Rows from block 11 of a small spectrogram enhancement model, named by matrix and row number. Rows with one number belong to one channel. Each number is 500 + 50 x the weight over its row's rms, rounded and kept within 0 to 999. All counts start at 0. Numbers have three digits each. After the name is the row's rms in percent of the matrix's.
After each channel's rows are labels from the 100 clips, of 14976, where the channel reaches its highest value: "top examples" is what is common among them. Only what is clearly more common there than usual is listed. The data: simulated sounds of rotating machines with and without faults. In brackets: how many of the 100.
# convs0: first 3x3 conv (model.decb.1.1.convs.0.weight, 64x64x3x3, each kernel summed), inputs 0-63
# convs1: second 3x3 conv (model.decb.1.1.convs.1.weight, 64x64x3x3, transposed, each kernel summed), outputs 0-63

convs0.50 084:440481485450460481524538454561481572557436557457489493476499519436444564558507507481482432530495483523509560540584545473597497547382553505484495450522482552423498476456440537543370506413388488
convs1.50 106:486542513502491506476461467486562451420566561606581594549525543533581526461441507486491519468491457444506483506550537478475559451497477512516486540466581405547505498533507553400483497534669571
top examples: fan (80); reverberation (75); text has "room" (75); text has "reverberant" (75)

convs0.18 107:505510429403568543504500543520489466460499488450450550438493415482466516505530494461553498577422480501523451404444460512522454346461535403480546516612448466535501506544462537483477529572491409
convs1.18 102:602524509553426510468526429530533444464469558544483474554404515500576487473573412528532526457553577502433565468457476469545569475549423490464511442505517565467495518379578574413488476527498517
top examples: thin (high-pass) (53); gearbox (49)

convs0.56 114:483476428399461551536491404547490419476546556517521486514432524492503455483461511512479508494588394568488489501445494512440430475362593567387469461508572489466453485454535436521458486473506480
convs1.56 104:466524513509550484457489467438551528467433553428454496586483634487581542530527492479489506499451592455614528502456494429529604510563443478557483528480409550548526572592492505442539488497505448
top examples: speed: slow (74); compressor (48); turbine (41)

convs0.0 121:540485534427400487442498476455433556455477484450546505508534545507427525469515541509484428630546502525512447418518479539461478465535525465460463441498480519471464499419357561518455455639526521
convs1.0 136:468549464470442525447528445535534498611608429498512619529499562510576538527488564527477443514483516525441463454483487523482474484534417554488535539406496462593468543491528463500510387619496470
top examples: fan (82); reverberation (76); text has "room" (76); text has "reverberant" (76)

convs0.60 079:512511500467414550494385511509455502504467538471402493524472454484418542535487515528449405531442409530355564443529411469482450486574605533496536544486481532506494507466590476486490494549446465
convs1.60 080:508517337559504549510531523435571496485544467475536480573503513467548485453484439503512502519447537498641427483575541494446499472479526530572462485444469491530496470521406487517590558383539555
top examples: thin (high-pass) (76); conveyor (44); air leak (35)

convs0.45 093:433455469463384473464551541536449514486479548503521475448499524572450388438505473575499522473489502503467487574478581404394445517530430471522461557490383503458549451537442457491567433512499454
convs1.45 104:495489506562569487498391443586454514448500417474521585512565482497440593426562442533477515453549483459499479385442501568524513481483384506507513469528509430539411492451507572437548460468480501
top examples: thin (high-pass) (88); electric motor (71)

convs0.9 106:526723525531513520551471471417394436450523479458544534487468452508446513448470478487520475461491529551566461458541433492525471486466465522468456505510428473439504464425515563525497509439437572
convs1.9 089:469405515514548488519473537486589566494529461576468579527554539594482468584486508532499513494489505476434525637522524487526327468477525431516567515432497547495542461493429501541457547561521502
top examples: fan (81); reverberation (76); text has "room" (76); text has "reverberant" (76)

convs0.55 106:494496536479474538535482581540502519473551457549485589525520463520452457442427498511602501536441463510521472387461510561474505372439445466466478536559395481565510519370547476488550477561472438
convs1.55 094:625489494513494466466536441467450482419419553413469507458524488497555464559509551507399506561583476541452531527492527473567464552469491588552486544429496519534525505637446505451446472411473470
top examples: thin (high-pass) (90); gearbox (86)

convs0.40 104:524457475486502435574432489519509434530444611469496469356457496463489482533471574496466472473517432527370509495503466528509528489540496466493451596493489458449423447515553582389470542529556553
convs1.40 076:525469562546441500566484457530538427514493407543519531573467535498469489490533391528392497502433540469596450581571469519404545485396473565499476450581503479547528527514556433491548450540466473
top examples: fan (55); thin (high-pass) (33)

convs0.37 095:487553460419491559473441449466524405551435502430532604535499533488538584455548513516509511554539429573453512505491533451526425471556466506475414558513475633523450451526572414475458516465502440
convs1.37 083:534452543525458475563556534534568501485470580538559474551475655446487519485409467599503485446478586426462531438516503555449532547509530487506474524472499445590456510360499484520439467493504534
top examples: thin (high-pass) (96); conveyor (85)